From a checkpoint of a small encoder-decoder audio transcriber: 20M parameters.
Rows from block 3 of the audio encoder of a small encoder-decoder audio transcriber, named by matrix and row number. Rows with one number within an expert belong to one neuron, the router's apart. Each number is 200 + 20 x the weight over its row's rms, rounded and kept within 0 to 999. All counts start at 0. After the name is the row's rms in percent of the matrix's.
After each expert's rows are labels from the 100 clips, of 14976, where the router gives the expert most weight on average: "strongest on" is what is common among them. Only what is clearly more common there than usual is listed. The data: strings of digits, spoken by a formant synthesiser in many voices. In brackets: how many of the 100, against the usual share in percent.
# router: slot weights (encoder.blocks.3.mlp.router.weight, 64x192, trained with AdamW), inputs 96-191
# up: expert up (encoder.blocks.3.mlp.up, 32x48x192), inputs 96-191
# down: expert down (encoder.blocks.3.mlp.down, 32x192x48, transposed), outputs 96-191

# expert 3
router.6,111,196,198,192,210,221,189,196,208,191,168,225,198,229,189,201,195,166,162,199,201,214,206,204,217,180,200,168,174,216,183,184,197,187,211,172,212,224,208,215,234,236,238,209,224,222,198,232,173,189,174,220,183,216,199,194,210,190,207,196,201,220,179,226,184,209,192,161,221,239,202,158,170,210,198,170,217,233,208,200,220,201,184,155,210,161,180,225,210,212,208,189,202,227,229,184,220
router.7,096,173,205,172,219,210,221,177,213,204,218,172,180,219,219,177,202,178,212,189,193,212,226,198,176,194,208,210,215,228,217,209,190,191,228,232,178,199,205,211,227,177,221,207,214,194,208,172,181,225,207,197,228,213,240,178,239,164,237,230,193,168,239,198,206,207,158,186,194,181,195,188,204,205,233,217,188,208,251,237,200,205,220,199,205,219,182,185,175,248,188,192,230,189,179,199,216
up.3,120,190,216,181,212,203,175,191,186,231,188,189,177,206,207,225,192,188,182,179,200,177,213,213,186,237,190,192,213,210,231,195,215,173,165,227,222,225,207,171,212,151,187,224,183,208,204,201,162,199,212,198,225,219,194,209,217,222,209,178,188,203,218,200,205,179,217,211,198,181,161,165,214,226,219,156,191,182,194,214,216,183,185,228,231,222,247,152,219,218,184,236,188,193,216,198,198
down.3,123,200,177,232,222,191,191,214,201,225,209,183,205,236,215,224,198,190,169,211,181,194,195,219,196,179,247,215,193,191,181,157,186,199,219,166,179,213,207,216,216,160,186,186,188,214,196,205,209,156,183,213,173,200,173,180,199,236,244,205,199,210,213,216,207,165,226,198,174,172,226,201,199,182,177,175,207,200,220,181,237,226,194,185,219,221,187,219,213,189,208,228,197,206,208,187,177
strongest on: white noise (71 vs 12.2); "nine" (59 vs 26.4); first digit: nine (42 vs 10); last digit: nine (35 vs 10)

# expert 23
router.46,087,196,177,202,199,229,230,218,176,219,193,218,165,189,218,191,146,218,196,183,206,213,201,191,202,189,195,231,180,195,193,193,216,192,208,149,176,217,226,214,176,208,217,165,200,202,190,217,185,185,237,224,184,190,210,218,222,194,193,208,156,201,183,192,239,163,200,235,183,199,205,184,202,211,213,223,199,175,207,181,193,190,218,202,205,188,214,221,208,188,200,223,198,175,203,214,164
router.47,097,230,199,173,188,169,211,216,190,225,190,214,178,191,178,210,197,190,207,233,213,229,177,166,172,216,203,218,214,215,196,201,210,200,228,230,192,248,190,225,205,172,190,166,206,228,205,195,227,217,204,199,203,215,177,242,172,165,229,231,185,253,190,202,205,213,202,205,204,191,197,203,185,191,229,215,206,178,175,212,257,168,225,215,200,219,180,189,225,200,202,199,206,201,201,219,195
up.4,092,211,210,221,192,186,207,228,236,221,230,168,171,206,194,190,193,173,174,177,208,194,225,214,181,217,210,193,232,208,194,238,191,192,193,186,175,185,180,194,225,210,231,209,211,196,174,213,227,215,162,186,233,230,216,189,152,214,217,218,215,183,179,167,211,199,196,222,177,176,194,214,228,175,194,219,174,223,222,194,175,209,164,167,209,220,203,204,201,197,200,231,239,206,169,211,195
down.4,103,176,197,165,182,209,197,210,238,252,182,212,216,189,198,237,205,200,186,207,185,208,186,213,199,191,182,161,209,243,196,196,219,162,184,204,163,226,227,215,235,226,220,180,174,224,198,225,194,208,196,203,194,203,205,194,206,211,211,217,212,220,181,192,192,197,201,203,183,184,207,216,179,158,196,186,170,210,203,185,187,187,212,177,227,199,210,222,225,160,167,207,181,200,194,196,210
strongest on: mains hum (72 vs 13); number of digits: 1 (63 vs 20.2); last digit: six (39 vs 10.2); first digit: six (37 vs 9.7)

# expert 6
router.12,088,180,167,204,209,167,195,235,200,205,221,202,183,196,206,183,194,211,233,183,207,172,202,199,222,219,227,211,212,208,159,172,174,195,206,197,176,182,182,192,198,167,182,189,189,172,231,201,216,183,168,159,166,224,208,239,197,177,207,193,210,175,199,195,233,212,194,200,184,211,178,205,205,192,205,163,218,162,169,198,209,198,201,179,192,194,203,173,190,212,237,197,187,182,188,199,183
router.13,100,222,206,185,172,192,172,226,192,186,212,198,188,189,226,221,189,178,203,202,195,198,187,175,213,178,198,205,176,180,196,211,147,185,227,177,236,202,142,212,215,199,192,184,263,195,248,233,194,208,225,182,202,207,189,192,164,179,211,234,191,243,227,181,215,188,188,191,220,206,206,215,191,215,187,217,217,205,202,182,214,162,207,206,185,187,208,206,241,206,219,222,195,224,192,217,156
up.4,085,203,189,192,225,173,174,215,189,195,210,172,207,181,188,194,218,191,219,215,196,197,161,197,205,211,183,210,224,225,162,187,180,183,207,209,188,199,204,196,203,217,215,200,229,182,173,193,195,188,222,213,206,216,176,223,208,201,203,236,201,217,211,235,191,214,203,211,186,193,211,225,195,159,187,233,168,222,179,201,203,212,197,209,212,228,200,204,216,199,206,198,186,174,217,224,143
down.4,079,179,190,189,205,218,230,218,129,191,207,204,232,198,193,189,206,190,189,197,183,209,204,169,217,207,182,246,199,174,197,207,184,174,173,184,234,200,237,213,194,202,161,201,163,190,167,186,167,195,201,226,198,196,203,213,187,208,199,200,213,230,229,186,197,207,193,214,198,188,217,164,206,241,179,195,178,187,214,212,212,199,199,204,212,211,224,207,199,197,183,204,241,211,189,149,226
strongest on: "six" (99 vs 26.1); last digit: six (95 vs 10.2); reverberation (85 vs 34.7); first digit: six (41 vs 9.7)

# expert 30
router.60,085,193,166,202,211,200,193,196,190,207,234,204,205,196,220,130,204,190,210,178,181,179,203,253,180,186,210,221,217,215,183,191,203,187,186,194,189,175,191,170,217,187,188,206,191,199,188,153,218,190,187,209,194,166,207,230,200,229,222,215,212,221,229,237,213,197,217,205,193,174,174,185,175,164,215,196,208,187,218,169,220,213,205,195,217,178,182,215,206,205,199,176,213,211,196,215,198
router.61,096,226,200,199,193,211,176,211,185,190,214,236,179,238,226,208,244,193,208,213,200,230,216,199,192,197,170,187,209,201,184,202,184,225,185,245,227,142,199,214,170,226,232,214,214,179,197,199,207,185,216,162,193,193,175,195,179,185,173,199,211,202,217,176,188,194,173,161,197,149,155,224,188,221,218,222,209,232,236,183,209,211,208,200,182,220,209,223,217,233,202,213,198,188,216,197,180
up.1,109,182,195,200,284,209,199,223,196,183,199,225,205,184,217,211,206,224,212,170,220,200,178,194,179,187,208,225,208,180,199,186,214,203,171,219,226,188,212,210,194,189,216,198,221,222,165,188,191,228,207,194,194,205,209,188,177,183,204,219,222,219,163,189,188,208,189,200,170,220,205,208,196,190,183,206,212,165,224,176,209,176,173,165,213,176,226,202,222,194,205,212,185,188,207,194,195
down.1,110,212,204,198,166,252,234,193,206,215,230,198,209,274,190,217,156,200,173,235,212,163,220,197,212,205,197,167,182,217,161,209,212,227,194,185,184,214,230,176,210,186,178,213,155,228,203,214,209,203,180,239,200,218,193,234,215,227,211,204,185,197,210,204,212,172,201,195,179,190,186,201,186,204,206,186,190,209,174,204,191,178,210,189,196,206,194,170,178,208,228,203,217,217,166,216,216
strongest on: quiet level (71 vs 29.1); number of digits: 1 (57 vs 20.2); white noise (54 vs 12.2); thin (high-pass) (39 vs 11.7)

# expert 15
router.30,101,194,224,207,200,173,199,207,208,238,177,176,221,176,204,196,202,191,198,207,185,224,168,189,219,181,186,199,209,217,228,211,193,206,176,192,225,209,198,161,199,220,210,215,201,218,185,188,166,193,201,192,210,201,200,186,205,194,208,201,175,168,188,198,170,218,197,168,195,206,217,173,173,208,189,228,235,195,184,212,187,239,192,208,203,177,192,207,198,194,172,207,171,144,214,185,238
router.31,091,155,229,179,184,209,234,188,183,182,235,199,176,194,247,176,182,200,181,202,180,246,222,198,211,187,190,204,174,156,182,197,201,211,179,220,217,189,198,231,169,212,246,190,201,206,180,195,176,189,177,190,204,177,199,184,206,183,172,194,192,180,223,187,180,187,194,188,211,214,208,209,190,214,203,173,212,162,241,228,183,216,173,178,185,213,196,228,199,210,202,212,208,207,193,147,206
up.7,080,177,179,216,205,178,230,196,181,217,185,214,192,195,198,225,165,202,210,178,193,187,194,193,212,193,205,223,196,167,229,216,163,169,253,207,186,225,182,215,197,211,209,231,181,190,217,180,184,152,184,185,229,229,229,212,231,187,224,189,201,199,194,204,208,177,189,201,190,205,183,203,227,223,205,208,226,204,192,178,198,157,191,180,235,187,187,219,218,202,174,202,218,167,192,196,178
down.7,081,184,204,201,201,178,188,230,219,204,212,191,201,178,244,196,222,199,218,201,211,228,194,170,186,199,234,189,208,215,204,128,200,207,195,195,229,165,212,165,202,200,197,163,194,176,189,185,193,215,207,194,204,207,200,168,190,205,219,219,221,201,182,197,167,224,263,200,187,227,209,187,164,224,214,202,186,205,193,177,186,202,208,181,203,152,183,198,172,203,227,169,222,169,209,188,177
strongest on: quiet level (67 vs 29.1); last digit: eight (35 vs 10.1)

# expert 21
router.42,094,200,212,156,205,233,195,242,211,195,183,170,219,220,207,217,206,196,215,187,191,202,243,170,188,208,164,186,224,192,199,182,199,186,192,175,228,199,233,197,206,208,194,199,220,198,202,203,196,194,198,235,222,201,199,174,191,229,188,189,248,165,177,213,214,158,193,201,207,195,197,208,216,197,218,204,215,189,183,236,210,250,174,216,208,219,236,202,207,190,188,207,215,187,219,184,190
router.43,095,174,216,181,194,167,214,221,202,171,210,176,211,211,209,203,185,236,224,212,212,221,208,214,205,153,216,182,205,190,184,209,224,205,210,191,247,203,214,215,188,194,236,194,231,209,213,207,189,221,177,229,211,226,175,152,208,206,212,188,229,176,205,214,182,208,199,185,218,167,224,217,196,223,202,208,239,180,195,205,213,189,173,205,151,199,202,209,152,214,230,238,190,209,167,179,162
up.0,127,235,197,198,208,217,205,178,194,242,173,190,196,175,232,213,190,177,208,212,199,235,183,206,243,219,178,182,193,215,179,225,177,172,225,202,220,212,231,231,189,175,191,217,179,192,207,195,183,169,202,216,210,212,176,190,183,178,184,193,217,218,229,201,200,189,212,181,214,203,213,187,209,201,172,209,155,206,179,213,164,209,196,188,155,218,242,216,224,190,224,178,169,185,191,186,220
down.0,124,226,176,188,196,165,190,190,192,182,214,170,199,185,204,207,221,228,197,221,210,165,206,186,214,193,212,193,195,198,178,185,206,198,197,180,214,204,171,208,188,209,226,164,222,211,215,202,253,190,216,179,167,214,189,213,183,171,199,195,211,243,200,180,212,208,142,216,220,206,184,206,185,186,202,188,206,206,187,230,200,178,194,195,184,170,221,156,233,220,196,213,199,202,191,200,198
strongest on: number of digits: 1 (63 vs 20.2); pink noise (53 vs 12.2); white noise (42 vs 12.2); muffled (low-pass) (31 vs 12.2)

# expert 24
router.48,093,211,185,206,178,188,204,183,186,186,199,189,220,198,223,207,161,201,205,197,221,185,195,211,179,221,190,229,214,201,202,207,174,200,175,218,200,159,181,231,182,192,181,176,216,190,190,190,202,194,199,224,225,174,201,209,177,191,238,227,183,212,174,206,213,193,165,203,210,176,151,203,220,188,207,219,175,220,173,179,189,186,206,186,191,172,177,213,196,247,199,187,192,194,194,198,168
router.49,101,213,197,235,176,180,203,196,212,200,197,213,217,207,217,221,189,178,235,211,185,210,187,212,181,196,189,169,204,220,187,213,185,194,204,226,203,219,228,233,250,163,193,181,211,197,186,225,213,215,225,222,215,210,194,215,175,174,199,192,219,211,215,198,214,220,242,183,185,212,218,213,205,225,213,205,183,211,175,194,194,232,187,209,234,142,196,165,232,193,203,203,204,226,153,238,216
up.7,102,232,218,160,220,194,192,201,190,197,191,233,203,200,186,188,187,219,166,209,204,217,209,201,213,209,212,172,207,183,207,205,196,174,197,183,233,214,187,211,210,186,203,187,192,222,200,193,230,191,226,216,198,212,194,201,225,216,196,228,199,177,219,174,199,205,188,178,214,184,204,171,212,218,164,210,230,227,191,210,188,242,186,175,185,213,200,198,187,210,219,184,176,187,206,228,221
down.7,106,215,203,200,219,182,204,198,174,197,183,173,198,237,184,184,210,189,207,215,216,173,209,238,196,197,228,229,192,229,201,209,225,173,193,210,177,212,175,198,188,184,210,171,191,211,194,205,206,213,192,171,199,218,190,188,181,205,188,174,193,204,215,200,180,196,207,196,199,180,198,186,194,141,221,209,154,226,185,196,173,192,219,188,209,181,194,194,231,217,203,178,204,196,175,224,227
strongest on: "nine" (78 vs 26.4); reverberation (61 vs 34.7); number of digits: 5 (45 vs 19.7); muffled (low-pass) (39 vs 12.2)

# expert 9
router.18,105,168,224,196,190,202,201,204,164,202,177,199,223,192,211,190,222,221,259,238,194,209,186,198,220,214,216,194,184,215,179,200,192,227,159,220,202,160,218,176,198,171,206,226,206,217,170,234,171,181,175,193,168,201,187,190,203,198,178,181,189,182,206,214,205,219,203,172,189,188,221,175,152,197,210,201,208,251,252,226,206,178,171,236,187,219,174,186,181,180,155,204,217,172,208,164,190
router.19,099,190,240,221,230,227,188,194,176,184,197,179,201,224,221,201,207,234,225,221,203,237,222,176,191,209,167,210,195,201,181,149,230,200,178,245,210,185,233,205,192,192,206,225,197,247,224,204,175,154,177,206,164,221,174,183,223,201,206,207,182,193,220,205,193,190,202,167,196,171,220,210,200,210,217,195,207,221,226,194,187,201,175,233,189,211,176,220,192,207,175,172,189,213,227,173,233
up.3,132,206,212,186,183,260,197,185,254,180,205,214,199,194,208,142,204,220,200,231,189,193,212,187,204,207,219,220,204,210,212,178,195,162,195,176,184,161,197,210,206,200,204,224,192,185,180,241,195,164,207,202,191,202,212,201,220,174,176,180,193,196,209,234,227,199,161,168,226,224,197,193,200,209,221,186,214,251,213,196,184,204,197,211,195,166,179,202,193,195,173,168,223,207,184,193,234
down.3,126,185,190,186,215,141,214,202,171,226,198,224,183,218,194,214,192,197,205,217,209,197,195,166,175,233,209,187,154,215,189,213,174,209,196,204,193,217,224,196,179,190,195,192,209,197,231,201,230,214,169,209,217,225,195,176,206,214,159,207,225,213,210,197,190,200,209,172,218,172,243,177,206,187,170,207,197,223,208,208,191,208,208,228,183,193,186,184,196,200,206,204,157,189,234,192,186
strongest on: "seven" (100 vs 25.8); reverberation (100 vs 34.7); first digit: seven (71 vs 10); last digit: seven (53 vs 9.7)